Weights of a small audio frame classifier.
Model: 6.61M parameters, log mel input, arch wavenet, norm batchnorm, widths [256].
Rows from block 2 of a small audio frame classifier, named by matrix and row number. Rows with one number belong to one channel. Each number is 200 + 20 x the weight over its row's rms, rounded and kept within 0 to 999. All counts start at 0.
After each channel's rows are labels from the 100 clips, of 14976, where the channel reaches its largest size: "peak on" is the class under the peak. Only what is clearly more common there than usual is listed. The data: telephone keypad tones over noise or synthetic speech. In brackets: how many of the 100.
# filt: filter width-5 conv, dilation 4 (model.blocks.2.filt.weight, 256x256x5, each kernel summed), inputs 86-171
# gate: gate width-5 conv, dilation 4 (model.blocks.2.gate.weight, 256x256x5, each kernel summed), inputs 86-171
# out: residual pointwise conv (model.blocks.2.out.weight, 256x256x1, transposed), outputs 86-171

filt.233,241,196,215,211,213,180,213,172,210,208,202,202,185,210,207,201,186,224,211,188,213,215,229,220,197,169,200,191,206,202,207,166,226,193,233,190,199,192,228,202,213,187,231,160,166,255,212,188,201,186,222,168,207,214,175,217,211,213,183,182,209,204,208,208,201,218,199,176,160,227,209,196,178,184,210,210,169,199,200,184,153,210,205,199,224,183
gate.233,200,217,200,201,225,187,199,196,216,233,195,200,213,203,208,214,198,209,218,233,239,207,210,220,202,174,208,216,219,196,191,237,184,174,225,176,236,188,207,219,207,189,216,240,204,193,234,231,212,215,195,220,208,216,174,219,196,201,225,201,245,223,201,177,231,212,208,213,201,209,228,205,214,229,208,201,205,212,220,219,181,189,209,198,246,211
out.233,173,226,223,197,204,186,210,205,202,206,202,200,207,188,198,205,209,207,184,177,206,201,194,191,224,182,207,214,202,190,190,221,205,208,204,198,201,181,230,172,182,185,178,200,214,183,214,212,214,235,216,198,215,243,187,179,211,201,212,221,192,170,208,195,200,204,216,167,209,187,220,210,215,192,180,182,233,191,205,167,189,226,162,186,181,183
peak on: key "1" (47); key "2" (31)

filt.191,163,240,189,192,171,194,186,202,223,203,200,158,158,188,181,208,202,200,211,184,185,208,164,205,180,201,183,187,187,210,199,173,190,213,180,209,205,225,208,216,201,194,201,215,204,180,195,233,173,175,198,203,208,170,228,204,177,228,163,213,174,175,198,194,194,200,155,184,249,200,192,208,224,185,225,183,202,187,200,157,194,200,230,176,167,188
gate.191,201,202,186,209,234,197,192,211,220,233,177,189,215,196,201,206,177,202,216,232,234,235,225,195,173,171,215,203,209,195,210,217,201,199,227,187,226,224,165,211,220,208,228,233,205,227,225,228,194,215,200,195,207,207,193,240,185,213,204,188,234,233,209,195,206,215,202,194,223,233,219,183,198,221,207,204,190,188,228,210,182,177,207,202,220,199
out.191,183,202,171,151,225,189,197,193,195,218,155,176,213,184,194,186,188,200,206,183,182,182,177,236,202,189,176,202,176,190,175,176,220,193,222,232,196,201,181,184,204,170,215,189,183,187,230,193,171,208,209,201,209,188,180,169,196,196,201,222,184,196,218,215,191,200,200,175,200,212,218,213,196,178,222,201,164,211,197,171,192,236,239,185,187,181
peak on: key "*" (39); key "0" (29)

filt.237,160,170,188,199,214,216,176,204,212,218,189,214,207,198,186,218,193,193,197,186,212,145,217,185,201,195,216,233,244,180,225,217,211,201,210,169,192,170,178,185,198,215,204,229,210,224,207,174,232,230,219,210,183,203,224,179,220,159,217,200,214,204,200,218,203,182,225,195,219,196,198,190,149,198,139,217,198,169,202,235,166,191,188,194,208,226
gate.237,193,188,192,214,220,186,194,179,181,243,177,181,232,196,192,194,200,224,224,198,239,207,230,214,179,175,232,201,210,181,225,234,202,177,193,166,222,210,202,212,245,190,226,224,219,208,231,215,239,224,194,179,190,228,199,228,174,185,216,179,232,208,205,180,188,191,207,170,213,214,201,192,236,189,204,212,197,211,210,216,167,193,219,189,211,197
out.237,193,194,145,192,206,188,219,234,196,162,200,186,199,207,212,211,204,159,186,207,184,185,195,208,187,234,221,232,185,204,174,182,227,223,230,216,234,237,205,194,195,218,195,197,200,161,198,203,161,227,206,228,197,181,231,174,178,210,183,229,213,203,238,246,229,197,235,191,209,215,204,179,200,203,199,189,211,232,225,154,199,201,181,234,224,167
peak on: key "1" (27)

filt.120,191,230,196,232,215,167,187,236,255,204,214,186,164,194,191,213,184,184,201,195,206,197,184,223,187,175,192,186,240,217,221,225,214,205,235,213,197,208,238,207,196,200,205,192,131,221,223,168,215,199,187,216,195,218,163,211,207,222,174,208,178,203,209,187,214,204,193,197,189,241,190,222,179,191,224,192,173,198,230,196,175,212,220,188,228,192
gate.120,203,186,185,221,215,192,181,177,222,227,171,189,232,192,203,180,194,222,227,230,241,217,225,194,178,177,233,230,208,202,213,200,201,195,232,167,214,200,172,213,216,235,220,220,225,232,234,225,209,210,214,199,180,217,192,208,193,196,222,192,244,226,218,179,215,206,225,203,214,209,211,202,172,209,184,217,191,179,232,229,185,167,211,185,225,219
out.120,204,211,169,204,188,184,213,235,197,211,196,155,172,208,178,213,197,237,234,192,198,197,188,213,199,195,195,186,214,182,198,183,184,249,203,180,221,178,180,205,245,203,183,168,191,230,210,180,164,198,227,194,199,160,258,219,193,251,202,214,203,205,208,205,198,184,190,178,201,218,188,165,217,173,214,182,231,194,216,239,172,174,201,214,180,225
peak on: key "A" (26)

filt.215,193,214,219,228,180,215,207,222,220,162,202,185,215,209,227,165,238,200,193,209,195,190,210,193,198,211,200,215,168,228,201,165,200,197,183,230,184,212,180,195,168,182,191,206,208,214,163,248,174,161,175,233,210,160,224,222,168,204,143,206,178,184,225,208,204,216,198,225,205,192,212,217,182,196,212,178,209,208,168,169,220,241,198,194,180,189
gate.215,208,219,210,232,224,178,182,198,216,237,218,200,184,227,212,243,214,216,201,203,230,243,215,228,195,200,200,208,253,214,209,231,215,215,231,194,213,223,226,207,226,218,206,209,192,236,216,197,233,248,185,223,236,230,197,238,195,208,233,208,220,233,206,201,223,214,177,192,223,237,213,181,205,209,185,204,189,230,185,211,180,198,196,225,218,211
out.215,192,218,199,184,221,209,211,179,206,250,168,256,208,179,190,176,189,205,210,194,155,168,204,168,216,188,193,216,206,191,220,189,186,215,222,202,199,189,208,201,207,215,253,198,190,197,198,203,176,180,196,183,161,191,182,198,200,216,166,199,207,165,209,197,183,227,182,190,210,172,220,201,174,177,191,266,168,183,204,210,193,235,223,198,212,192
peak on: key "1" (32)

filt.29,208,189,176,204,226,166,175,193,206,204,190,208,212,192,178,237,208,172,209,176,214,236,220,203,217,220,198,208,212,170,217,241,204,187,213,183,229,194,213,196,247,208,208,227,229,238,231,184,218,242,219,205,183,211,197,199,222,200,245,196,249,210,191,217,229,177,232,198,214,225,223,182,187,240,184,205,181,185,208,216,210,171,192,188,202,242
gate.29,242,198,210,224,225,209,205,195,217,220,192,202,213,205,227,199,192,212,206,260,239,238,230,218,179,175,225,209,209,203,197,221,203,195,232,200,215,220,186,218,216,203,214,215,210,202,212,219,213,209,204,195,229,203,190,237,190,214,209,201,255,242,220,200,209,221,207,208,218,218,217,213,216,228,225,198,208,215,212,200,172,186,212,216,228,195
out.29,184,205,191,165,193,208,184,200,198,219,211,201,192,185,149,229,182,209,217,185,187,215,188,151,195,182,200,201,219,198,201,227,169,208,187,170,232,209,221,193,207,234,232,185,204,241,232,215,210,225,201,163,159,239,208,214,227,204,207,170,214,200,156,166,196,172,212,182,217,189,184,189,210,193,190,217,186,180,242,200,211,173,197,195,181,215
peak on: key "A" (49)

filt.106,186,200,210,219,202,189,181,239,200,201,194,158,142,178,169,267,209,172,200,180,176,187,180,214,200,202,168,195,195,214,202,255,193,187,184,201,186,211,240,193,208,222,204,212,184,224,185,175,217,175,181,186,210,222,171,177,222,235,174,219,186,163,204,201,180,207,198,199,195,214,186,196,178,177,217,188,169,223,190,158,210,178,214,170,206,211
gate.106,213,201,210,234,250,190,198,193,219,238,187,200,210,199,203,224,186,205,219,222,254,227,241,218,181,180,211,210,217,208,200,228,216,184,238,173,219,212,220,207,223,222,220,224,215,235,240,189,228,205,212,176,195,215,182,230,187,200,193,196,247,217,214,176,207,217,198,178,222,217,221,184,188,214,205,204,190,231,215,189,171,183,210,215,223,197
out.106,218,174,204,202,206,235,200,223,204,229,194,187,165,227,179,221,206,204,180,211,209,196,186,189,215,239,168,241,195,224,239,210,189,187,195,210,184,244,241,215,181,203,229,215,202,226,155,171,199,207,185,187,233,244,214,179,215,244,187,247,231,194,223,221,181,240,179,217,204,177,181,194,188,205,228,232,194,241,189,188,209,207,209,201,231,192
peak on: key "1" (48); key "4" (36)

filt.66,196,206,204,239,222,191,194,220,227,221,178,224,222,188,214,218,187,209,209,218,229,197,226,225,166,190,216,203,217,195,229,243,209,174,244,209,197,199,189,199,222,218,215,212,204,209,216,217,241,198,220,212,197,223,176,213,206,192,207,184,248,229,221,202,237,190,198,210,211,234,216,217,190,206,215,204,180,217,217,229,172,200,201,218,218,222
gate.66,236,183,198,227,235,197,200,199,204,226,186,205,205,218,218,201,183,209,207,246,251,248,226,223,154,173,210,192,203,188,205,210,213,196,238,193,214,239,204,214,227,202,216,230,218,223,209,235,216,213,219,195,217,226,190,244,204,189,199,178,244,236,216,175,202,213,188,200,215,230,204,196,213,229,186,196,197,189,217,194,188,190,211,218,232,207
out.66,163,192,188,190,207,183,201,172,184,198,195,198,182,192,203,228,172,176,203,188,243,217,197,227,194,209,204,218,215,208,176,216,223,177,200,216,214,209,205,190,154,215,220,201,190,179,200,216,210,195,214,225,173,210,159,221,170,205,177,165,178,183,215,187,209,175,157,183,185,247,199,158,197,228,209,171,201,216,196,158,200,179,208,219,189,169
peak on: key "D" (26)

filt.103,210,174,213,195,162,244,193,218,206,180,231,201,203,204,235,229,193,221,194,237,189,174,176,217,186,182,194,200,179,223,175,195,184,227,176,219,168,178,211,189,155,207,178,179,219,170,138,209,208,194,167,180,198,207,201,181,204,197,147,204,200,185,182,177,175,208,186,236,178,181,156,205,191,174,227,180,196,223,209,169,180,201,209,198,195,172
gate.103,215,202,192,212,235,191,208,182,211,234,157,209,217,188,200,211,172,197,190,229,237,241,227,199,188,201,204,212,231,187,206,247,202,173,234,180,221,195,180,208,227,207,222,231,217,197,216,217,213,209,217,200,186,222,176,228,189,208,215,206,242,225,210,191,230,190,211,192,218,210,219,204,192,220,202,206,193,194,224,224,195,158,196,209,208,222
out.103,195,206,194,217,181,208,170,204,200,237,191,211,210,172,193,208,216,198,206,174,187,196,216,186,219,239,219,226,192,216,242,180,186,199,180,189,186,210,177,202,211,232,198,210,205,214,197,175,224,217,225,194,162,226,175,171,216,230,186,239,203,212,245,202,189,185,214,211,195,206,219,209,167,175,184,206,200,208,194,174,197,211,193,176,180,171
peak on: key "D" (45)

filt.30,217,233,194,192,208,194,199,189,227,225,193,183,189,196,207,193,179,183,185,264,224,242,213,180,171,175,212,218,218,221,195,209,188,193,234,184,221,226,185,195,209,209,219,215,176,222,218,234,186,210,198,186,199,207,157,224,169,202,234,179,214,227,209,183,242,210,208,210,193,223,214,183,199,209,215,190,213,185,220,202,224,191,199,186,210,195
gate.30,227,197,199,203,233,190,197,213,205,239,193,195,223,189,197,209,183,238,199,211,242,216,216,229,196,207,209,214,212,207,214,243,205,186,217,215,209,178,178,221,234,236,217,218,219,192,239,195,226,259,206,196,207,222,205,220,187,221,223,213,232,234,202,202,209,211,212,194,211,220,208,197,186,234,216,211,169,198,218,222,186,221,207,220,221,239
out.30,195,179,220,173,168,206,187,193,186,206,187,194,198,230,203,180,213,191,215,201,192,184,200,210,198,191,218,211,202,217,170,189,211,193,192,183,188,170,202,176,197,195,232,206,213,210,191,209,226,230,176,244,186,189,148,182,189,184,232,181,190,201,187,199,176,172,244,187,129,181,179,191,186,239,196,250,219,218,192,208,204,196,204,195,179,197
peak on: key "2" (25)

filt.109,227,226,202,183,213,215,201,259,196,174,186,197,173,174,214,214,186,192,211,222,195,198,189,222,232,199,181,172,173,213,190,211,196,249,190,185,203,225,175,222,181,216,189,219,199,223,184,220,202,156,164,231,241,189,203,226,174,232,160,238,210,195,231,217,198,219,200,229,202,215,206,204,204,179,268,214,197,261,198,197,187,214,228,215,175,214
gate.109,206,234,185,208,236,183,216,225,220,235,207,189,218,208,201,201,181,222,236,215,229,227,214,228,174,204,195,195,231,204,212,208,200,207,220,215,237,218,186,209,241,209,231,218,205,220,234,207,218,224,191,225,208,196,192,252,150,242,212,191,225,227,210,220,196,229,179,178,224,226,211,190,227,227,210,202,180,219,208,209,178,215,230,205,199,216
out.109,186,234,191,168,222,232,209,146,189,190,200,220,224,174,210,227,215,208,203,199,210,211,192,195,207,226,194,188,169,202,203,200,220,220,206,197,207,223,196,164,201,207,214,232,191,185,184,213,182,199,224,174,147,192,166,188,213,178,170,174,225,163,171,195,189,173,204,183,224,195,195,176,168,179,240,185,198,198,214,209,189,200,199,218,195,178
peak on: key "*" (32); key "4" (27)

filt.201,217,228,205,215,223,185,193,198,193,214,186,206,218,186,210,193,164,225,211,246,227,260,223,212,166,219,190,194,186,211,208,208,200,201,231,201,218,229,196,219,202,209,215,209,200,224,229,240,203,195,206,183,194,210,170,234,173,218,209,191,234,239,217,187,234,207,198,211,186,226,212,188,205,222,245,190,167,244,218,192,205,185,223,218,221,216
gate.201,214,188,200,213,221,177,219,205,230,244,206,183,208,216,191,226,208,225,200,195,246,208,221,227,187,170,232,212,231,187,225,227,211,175,231,183,217,191,201,194,252,214,216,224,220,210,232,186,234,234,199,187,198,205,210,217,210,176,202,199,234,244,190,191,198,212,202,176,230,219,206,214,211,228,179,194,212,171,218,218,181,198,185,209,239,226
out.201,211,185,169,199,216,219,216,180,165,188,152,189,224,189,168,235,198,221,215,184,223,163,187,188,238,218,167,226,176,196,198,222,187,219,222,185,202,215,223,202,174,240,194,200,203,204,222,191,185,226,208,178,210,243,240,200,218,197,189,227,227,162,190,204,186,201,201,208,197,170,203,206,177,187,205,231,184,205,218,211,185,221,208,214,207,217
peak on: key "3" (27)

filt.34,226,229,190,191,205,216,167,208,212,219,198,228,202,186,193,208,179,192,168,261,199,225,208,183,205,229,215,219,178,211,223,212,203,227,212,175,225,240,184,202,199,212,222,199,183,214,180,218,194,197,196,209,183,216,161,223,185,228,214,214,225,211,233,194,212,188,164,228,192,224,219,184,186,198,243,235,212,229,212,207,183,199,236,223,199,187
gate.34,212,212,187,217,236,183,201,213,219,229,165,206,227,197,196,200,184,197,225,225,231,231,241,222,188,196,225,205,229,190,197,228,209,184,231,171,226,214,198,210,227,213,218,213,203,211,245,206,209,228,209,218,196,216,178,209,198,201,219,187,247,220,217,204,257,187,219,188,207,223,214,217,185,234,204,206,189,214,228,210,189,174,217,218,211,218
out.34,215,182,203,213,226,191,219,223,198,215,198,225,193,219,210,212,224,152,162,189,208,183,233,204,248,209,207,236,222,204,219,225,219,222,230,199,181,194,189,187,220,185,189,219,202,209,201,179,173,213,196,181,185,174,189,177,213,186,150,209,237,158,207,238,216,214,216,200,199,165,240,197,190,199,166,240,209,204,213,202,197,222,190,215,207,180
peak on: key "0" (52)

filt.23,189,212,235,199,187,216,190,184,191,218,225,217,188,199,210,185,187,217,234,176,201,163,207,208,195,200,171,220,200,212,196,185,203,207,180,210,184,153,193,168,193,210,207,199,213,243,195,207,216,211,235,180,181,197,219,220,178,201,170,182,190,176,187,210,147,193,181,176,234,179,184,165,210,187,219,218,192,236,187,228,164,205,203,208,169,185
gate.23,220,212,201,210,231,194,189,214,222,208,190,184,245,212,212,200,188,186,203,244,231,245,240,212,161,164,228,193,203,177,203,226,204,188,230,160,219,221,195,207,213,204,210,234,194,223,215,211,213,233,221,195,204,221,182,222,204,196,228,183,246,231,199,198,238,203,184,211,190,240,227,197,181,227,197,181,192,182,215,217,186,174,187,194,231,209
out.23,200,203,218,178,206,242,182,147,202,215,211,237,186,205,177,214,184,203,188,212,187,199,208,158,230,239,198,200,214,216,220,182,165,238,217,181,211,203,180,226,165,222,189,183,211,178,211,221,207,200,209,201,193,199,216,200,215,193,215,216,213,162,193,182,196,202,188,183,191,166,187,186,175,216,182,202,224,169,219,225,175,203,206,230,187,199
peak on: key "D" (27)

filt.110,230,204,196,215,213,200,235,197,215,192,185,229,189,206,226,200,207,191,212,169,199,171,200,205,238,207,194,164,205,177,207,234,210,192,208,185,216,167,210,204,197,181,202,197,157,213,201,164,212,190,184,201,220,209,176,195,220,198,220,205,206,197,219,229,180,195,227,190,163,208,228,230,216,194,229,211,189,244,200,213,177,216,217,230,233,196
gate.110,197,197,196,235,227,212,210,193,201,206,189,191,228,217,228,174,206,203,204,249,232,235,234,203,162,198,245,193,210,179,190,225,204,197,205,200,213,212,172,205,212,208,212,235,201,205,212,235,207,231,203,208,180,190,184,248,172,209,202,193,234,250,206,207,235,234,197,205,206,221,208,220,206,241,202,178,209,180,196,231,211,174,212,202,202,222
out.110,177,191,195,197,190,203,191,165,208,219,215,198,213,181,183,205,181,190,189,192,210,242,215,189,181,204,171,208,213,195,195,202,184,169,215,220,218,227,238,190,191,195,202,182,205,178,199,195,167,195,161,176,170,245,200,234,198,187,166,183,183,180,180,169,216,211,180,202,200,184,170,199,198,230,198,181,249,150,219,209,221,215,192,221,186,185
peak on: key "0" (38)

filt.17,200,191,202,178,179,198,213,197,194,187,191,217,191,198,218,198,195,191,197,197,170,222,189,174,244,209,175,147,161,176,184,221,194,185,167,204,201,215,212,190,184,158,200,204,184,191,174,203,171,169,159,193,214,204,168,189,203,209,200,201,188,198,206,202,201,197,183,213,165,211,189,193,248,190,224,187,193,218,192,136,230,191,192,200,201,177
gate.17,222,197,190,201,239,188,204,209,214,216,196,223,231,207,191,210,222,199,199,223,237,229,233,233,208,208,223,229,214,195,229,239,238,183,242,191,220,220,184,185,212,203,235,228,203,231,230,206,205,221,230,223,207,223,171,218,200,193,203,196,240,216,225,235,236,204,210,214,222,220,226,207,201,228,203,209,192,209,212,234,189,194,184,220,193,199
out.17,192,190,177,201,241,198,167,179,220,211,189,223,155,238,203,181,184,189,186,187,187,209,230,190,205,261,204,212,234,205,203,183,224,211,218,218,146,240,189,211,201,191,210,200,203,199,186,213,190,223,217,196,194,212,177,203,193,167,215,207,207,177,211,195,214,191,225,197,203,185,209,188,189,182,185,233,202,230,203,175,223,218,214,193,215,172
peak on: key "D" (27)

filt.52,193,240,216,181,190,195,195,193,193,174,213,166,195,169,214,191,190,164,186,214,176,210,196,176,226,163,198,196,193,199,160,188,167,191,201,195,209,159,187,208,187,187,202,199,179,204,204,201,176,170,181,191,236,183,139,183,195,234,217,207,197,185,195,205,220,209,228,207,164,203,225,188,195,195,231,196,212,214,215,184,201,191,220,183,216,185
gate.52,206,228,212,211,225,174,190,199,237,204,198,202,230,207,221,189,179,213,213,213,239,224,219,218,178,166,196,228,227,204,207,239,210,178,231,196,224,176,189,210,209,198,210,219,203,205,225,212,209,218,208,225,187,195,176,220,192,196,225,185,221,226,202,210,224,212,192,202,200,222,225,195,185,223,192,188,162,212,208,198,201,180,201,192,252,221
out.52,203,206,185,180,206,197,221,197,189,220,195,217,194,218,200,187,209,188,204,208,169,179,184,208,214,198,193,220,191,189,217,187,184,199,204,181,238,201,230,187,203,153,208,216,194,194,209,215,182,183,198,185,191,210,231,207,206,198,198,212,207,198,201,165,188,205,181,232,207,183,203,191,218,192,196,255,203,192,181,216,193,183,242,217,228,211
peak on: key "2" (30)

filt.143,214,210,208,226,200,173,197,194,222,211,214,163,163,236,193,209,179,171,216,212,219,240,217,216,195,143,212,188,241,206,175,185,172,192,209,172,198,221,263,204,212,185,203,195,189,200,207,206,203,190,196,218,197,191,180,223,214,203,196,193,204,215,184,201,193,239,163,204,197,232,208,237,212,227,208,178,211,135,221,198,199,189,194,197,192,218
gate.143,191,232,183,170,196,184,192,223,218,201,223,171,203,232,200,197,192,187,203,223,208,223,199,202,201,207,213,174,235,163,185,214,194,212,203,156,204,189,155,195,215,200,214,217,208,198,207,207,205,252,195,221,168,183,194,215,192,190,229,206,223,237,201,204,230,181,173,238,198,223,207,220,211,226,193,196,227,144,211,246,197,172,190,192,157,226
out.143,182,171,195,214,193,170,200,202,220,225,218,169,204,203,191,202,202,213,205,179,188,216,183,193,201,213,232,212,196,196,233,195,208,208,222,201,211,202,168,188,221,205,175,201,204,212,234,193,207,229,253,234,186,148,196,195,178,194,194,187,177,204,199,209,198,174,218,150,211,237,193,205,200,150,162,179,229,207,200,191,202,185,181,227,182,174
peak on: key "A" (29)

filt.46,207,200,180,175,243,179,204,207,212,218,190,197,245,214,181,213,179,199,210,211,254,223,212,215,196,172,218,213,216,179,207,209,211,176,246,192,234,195,177,202,229,228,213,234,232,201,237,193,207,226,220,200,215,196,202,215,212,190,202,186,242,240,203,190,227,210,227,192,255,231,220,198,185,204,197,204,203,179,225,208,200,187,205,231,204,218
gate.46,244,216,195,196,213,205,207,202,212,215,197,212,199,225,225,174,190,216,212,239,230,235,213,212,186,228,221,187,202,205,219,197,206,182,212,225,243,229,170,214,215,190,232,222,222,218,177,238,200,230,192,219,201,192,197,256,188,222,213,208,217,262,224,202,200,228,222,225,207,223,195,251,214,226,186,199,211,185,203,202,202,188,186,213,218,230
out.46,226,214,226,220,181,213,195,186,199,206,211,177,223,198,208,210,227,228,196,216,215,179,194,208,176,175,238,231,211,243,200,176,170,209,193,203,230,165,179,197,216,191,173,217,208,234,170,202,212,189,223,196,184,162,185,216,201,196,220,208,184,229,186,177,172,189,232,196,194,213,198,209,204,207,159,162,238,197,178,195,206,189,192,166,194,200
peak on: key "0" (43); key "2" (32)

filt.154,175,178,196,175,186,189,178,182,171,183,228,199,179,194,193,214,190,172,227,169,170,206,177,204,229,207,205,171,192,187,183,207,196,231,178,170,202,226,202,192,166,180,197,182,196,190,189,186,196,238,208,203,182,204,195,185,204,175,232,192,187,188,158,198,188,171,164,198,187,186,168,189,231,187,186,220,191,162,194,214,164,195,202,198,184,167
gate.154,232,193,184,210,222,202,194,205,218,222,209,210,230,212,205,215,194,216,200,255,244,230,217,221,192,179,244,202,221,198,202,230,196,200,235,187,209,231,192,219,219,217,213,220,212,198,207,196,223,231,200,190,200,209,184,216,211,181,215,188,256,244,199,180,214,212,222,211,213,215,193,209,185,214,194,209,202,202,225,225,180,190,211,213,214,210
out.154,195,218,205,201,217,196,199,215,194,193,200,177,182,199,203,191,197,179,213,173,170,205,185,230,183,189,191,221,167,175,189,225,227,204,201,197,219,228,173,165,167,177,214,209,197,204,198,175,186,210,198,191,189,188,175,194,203,181,229,179,229,225,195,230,195,196,194,204,207,204,237,165,226,198,217,188,135,237,210,180,176,194,147,189,220,162
peak on: key "D" (27)

filt.118,232,222,199,222,216,196,200,192,189,214,206,203,202,211,212,222,212,189,172,228,245,231,226,201,190,205,213,252,216,211,185,221,201,167,234,202,229,211,222,219,236,190,202,202,231,171,204,210,202,207,207,202,201,197,198,217,191,209,204,178,251,237,191,202,212,217,233,215,191,191,221,192,202,257,197,197,222,204,206,202,204,190,208,224,226,179
gate.118,223,210,202,198,237,176,204,195,212,248,174,190,254,214,209,172,177,233,221,213,242,212,216,221,188,163,206,192,213,192,216,237,226,183,242,195,211,174,173,189,227,210,224,208,191,228,238,212,222,234,213,217,200,206,172,221,216,200,223,197,230,231,222,206,210,197,180,186,210,244,227,180,193,202,197,193,171,197,218,203,175,193,188,207,209,242
out.118,199,204,219,179,186,197,186,167,185,159,226,181,216,160,195,177,184,203,171,200,197,244,184,195,181,179,206,190,194,190,175,192,204,176,184,196,182,224,199,203,189,194,164,199,208,164,201,225,215,214,192,197,209,209,176,216,210,165,250,165,190,208,154,167,221,193,191,195,183,164,192,176,183,221,198,158,200,171,195,204,223,183,185,208,180,213
peak on: key "A" (26); key "1" (25)

filt.43,227,213,186,172,195,199,151,203,184,184,179,202,252,196,182,177,221,194,201,217,212,211,204,169,198,208,230,185,204,183,200,204,208,207,214,156,173,227,125,201,216,239,191,211,199,218,174,223,228,212,220,221,172,215,204,188,231,189,233,216,201,194,212,191,219,171,195,229,213,209,209,240,173,192,206,221,215,157,200,239,201,190,227,185,201,263
gate.43,201,211,194,203,201,174,218,191,220,258,185,196,188,192,222,180,204,212,217,205,221,208,193,217,192,211,211,225,214,215,221,207,198,184,207,202,209,173,199,200,220,191,210,215,230,199,241,225,218,247,225,212,159,216,194,229,161,173,207,188,200,228,208,187,202,189,213,192,210,212,181,243,221,203,173,194,175,183,207,187,197,207,187,182,222,215
out.43,216,224,177,208,160,204,203,169,245,244,181,202,159,166,196,190,180,239,197,211,170,180,185,207,198,180,218,190,226,230,206,210,163,209,191,198,192,144,211,213,202,190,230,192,195,212,210,189,203,184,179,190,199,197,199,189,185,217,164,211,208,218,212,179,206,196,184,179,178,190,185,190,209,199,222,181,207,193,209,234,194,200,232,190,190,196
peak on: key "4" (26)

filt.1,212,208,212,213,192,203,252,202,216,201,194,216,208,220,243,196,198,225,218,177,201,169,192,243,213,187,153,201,204,207,192,205,210,188,187,234,187,159,235,182,181,176,194,187,201,204,184,184,189,207,190,183,236,201,203,187,234,200,158,204,190,192,212,225,182,205,223,210,185,202,196,224,216,186,222,176,178,249,187,143,187,216,190,219,202,179
gate.1,227,192,196,204,218,193,195,198,214,206,186,213,226,203,204,214,183,240,204,239,246,217,219,211,150,180,235,183,229,196,192,221,199,195,232,190,211,194,177,205,222,234,202,208,208,212,215,193,222,231,191,213,216,214,187,202,212,199,221,194,252,254,215,193,217,206,236,211,216,228,209,218,185,228,206,177,200,195,224,231,179,195,193,209,228,244
out.1,181,209,204,201,188,177,180,202,183,188,230,176,217,223,178,165,186,198,217,198,224,224,198,220,157,190,209,196,207,195,172,181,214,178,223,203,188,226,158,181,199,190,212,191,197,178,209,222,234,214,217,217,211,161,214,225,195,170,220,174,183,218,195,168,224,205,176,210,211,200,175,183,184,215,186,211,205,179,170,200,168,167,180,213,194,187
peak on: key "B" (54)

filt.151,207,216,202,204,213,213,220,194,177,168,224,206,181,213,210,200,200,173,210,192,194,185,179,171,223,225,163,190,171,173,184,208,167,193,194,208,193,191,212,210,210,182,187,212,188,202,165,181,193,175,171,193,179,183,202,219,215,230,211,213,211,219,191,192,151,211,215,218,190,206,215,216,226,198,200,180,235,232,191,168,178,178,223,219,220,191
gate.151,211,194,198,203,240,207,194,201,216,227,186,197,220,199,204,218,173,224,208,243,247,222,221,208,172,182,214,212,219,197,207,234,187,177,225,183,228,189,178,205,215,200,221,228,211,213,217,239,210,229,217,207,198,200,187,242,187,197,228,192,245,250,204,196,205,208,202,200,210,225,213,178,190,227,204,197,201,200,234,219,172,173,211,207,222,213
out.151,188,225,168,200,195,190,228,198,196,185,165,161,201,194,204,222,193,189,204,203,156,195,203,186,210,167,189,186,175,189,188,198,213,180,167,187,190,218,207,193,204,208,213,214,224,187,211,187,170,142,175,212,206,195,183,207,182,207,203,204,212,190,201,180,185,230,219,194,172,199,192,174,218,191,239,194,195,233,203,199,204,198,236,205,191,230
peak on: key "A" (32)